config.toml
encoder_arch = "vit"
model = "image captioner"
dataset = "made-up waving flags"
train_examples = 97500
image_size = 48
crop_scale_min = 1
horizontal_flip = false
color_jitter = 0.1
tokenizer = "word"
vocab_size = 53
encoder_norm = "layernorm"
encoder_norm_position = "pre"
encoder_activation = "gelu"
encoder_mlp_ratio = 4
encoder_head_dim = 48
encoder_fused_qkv = false
encoder_bias = "all"
encoder_qk_norm = false
encoder_parallel_block = false
encoder_inner_norm = false
encoder_moe = "expert_choice"
encoder_num_experts = 8
encoder_moe_every = 2
encoder_expert_mlp_ratio = 1
encoder_experts_per_token = 2
encoder_shared_expert = false
encoder_patch_size = [8, 8]
encoder_conv_stem = false
encoder_layers = 12
encoder_width = 128
encoder_positions = "learned"
encoder_register_tokens = 4
fusion = "cross_attention"
decoder_width = 192
decoder_layers = 6
decoder_norm = "layernorm"
decoder_norm_position = "pre"
decoder_activation = "swiglu"
decoder_mlp_ratio = 4
decoder_head_dim = 48
decoder_fused_qkv = false
decoder_bias = "none"
decoder_qk_norm = true
decoder_layer_scale_init = 1.0
decoder_parallel_block = false
decoder_inner_norm = false
decoder_positions = "learned"
decoder_cross_attention_every = 1
decoder_tie_embeddings = false
residual_init = "scaled_by_depth"
optimizer = "adamw"
learning_rate = 0.0026
beta1 = 0.8
beta2 = 0.98
eps = 1e-08
max_grad_norm = 1.0
max_steps = 15300
batch_size = 256
epochs = 40.2
lr_schedule = "linear"
final_lr_fraction = 0.1
warmup_steps = 450
weight_decay = 0.2
Rows from block 9 of the image encoder of a small image captioner, named by matrix and row number. Rows with one number within an expert belong to one neuron, the router's apart. Each number is 128 + 32 x the weight over its row's rms, rounded and kept within 0 to 255. All counts start at 0.
Before each expert's rows are labels from the 100 images, of 14848, where the router gives the expert most weight on average: "strongest on" is what is common among them; "peak on" is the class under the peak. Only what is clearly more common there than usual is listed. The data: made-up waving flags. In brackets: how many of the 100, against the usual share in percent.
# router: router (encoder.blocks.9.mlp.router.weight, 8x128), inputs 64-127
# up: expert up (encoder.blocks.9.mlp.up, 8x128x128), inputs 64-127
# down: expert down (encoder.blocks.9.mlp.down, 8x128x128, transposed), outputs 64-127

# expert 3
strongest on: many stripes (76 vs 6.3)
peak on: flag (91 vs 45.4)
router.3 [159 135 112 186  82 148  78 101  72 110 167 133 177 166 161 110 131 105 137 130 122 167 129 152 151 187 160  71  71 127 106  75 147 138 107 140 135 151  88 160 113 126  48 122 107 167 132 176 183 164 104 112 126 136 110 124 150 119  97 139 129 141 148 103]
up.0 [ 86 135 142 129 188 126 100 139 172 169 141 132 115  71 112 139  76  96 149 128 110  89 113  74 101 145 110 130 162 109 131 123 218 140 166  98 156 159 152 119 144 109 111 122 137 115  95  89 158 162 198  97 130 149 114 179  94 100 142 133 129 161  77 147]
down.0 [100  96 161 138 158  83 150 115 186 111 151 143 103 138 169 136 124 119 137 130 153 116 133  98 125 101  87  97 142 166 131  96 169  95 225 135 168  92 232 108  96 150 145 157  68  57 166 180 173 134 123 150 122 117 139 140  96 103 129 139 171 132 141 136]

# expert 2
strongest on: black (60 vs 22.8); many stripes (29 vs 6.3)
peak on: flag (74 vs 45.4)
router.2 [ 86  83  89 135 114 153 152 118 116 115 115 146 210 129 108 107  98 120  89 113 144 174 132  64  54 108 153 199 133 132 118 170 155  60 135 128 174 107 127 111 133 186 172 114 156 112 126 107  81 133 130 174 120 140 107 122 117 177 122 171 119 119 138 163]
up.0 [113  88 166 131 146 106  84 123 126  74 124 115 133  98 161 151 136 156 185 130 152 163 165  62  96 114 113 102 167 137 152 151  83 153 147 110 160  96 102 153 140 129 144 187 171 139  83  99 146 110 193 148 106 147 131 154 134  29 130 132 124 168 118 144]
down.0 [106 138 168 172 116 159 174  98  91 113 109 147  73 113  88 209 209 155 118 153 164  91 146 160 159 152  82  97 137 130 178  82 102 145  83 183 110 119 131 114 171 126 149  78 111 143 138 144 147 153 177 118  83 126 157 163 148 110 126 123 123 152 143  71]

# expert 0
strongest on: yellow (65 vs 22.2); many stripes (35 vs 6.3); diagonal band (26 vs 6.9)
peak on: flag (88 vs 45.4)
router.0 [197 138  83 105 127 126 101 135 138 165 149  91  68  96  83 144 173 151 187 171 125 140  83 152 133 112 172 119 123  75 109 140 134 145 108 117 103 102 175 151 186 135 127 130 160  69 138  95 140 100 134  66 143 102 139 152 133 134 187  94 150 160 156  91]
up.0 [143 175 126  51 122 122 101 183 150 169  87 170 144 112 149 178  87  58 112 119 116  88 159 157  87 132 120 146 154  86 118 158  69  76 170 158 120 176 116 105 145 118 129 116 185 103 160  80 167  80 146 116 103 100  78 146  61 108  89 107 137 139 154 171]
down.0 [125  80 137 137  83 144  87  99  77 159 161 122  98 115 182  97 146 143 128 149 113 117 107 172 172 145 136  86  47 168  93  90 105 126 119 150  73 107 127  92 186 130 139 155 111 160 160 177 126 102 138 157 143 135  99 157 186 119  94 109 110 163  68 110]

# expert 1
strongest on: many stripes (95 vs 6.3)
peak on: flag (91 vs 45.4)
router.1 [ 94 142 117 112 138 129 142 177 118 136  94 133 160  91  88 129 113 111 108 143 143  88 158 109  93 103 138 196 131  70 147 167  72 124 112 118 159 144 116 114 103 111 173 170 177 187  82 111  78 145  82 156 133 124 167 129 164 120 107 168  79  64  79 111]
up.0 [172 140 170 175 143 204 100  95 122 150 115  85 140 140 109  70 163 154 171  83  83 164 169  86 136 113  66 126 107 123 122 146 104 168  98 127 134 103 151  89 140 118 132 147 115  75  96 123 127 140 133 111 120  86 165 152 155 171 134 189  92 127 134 107]
down.0 [117 117 110 138 182  62  95 118 158 125 102  92 164 136 132 161  76 115 154 136  73 116 153 141 109 135 110 159  90 115 137 175 143  57 130 182 178 132  84 113 117 115 101 130 153 162 136  29 134 127 182  97 124 147 137 124 102 133 169 114 121 100 130 179]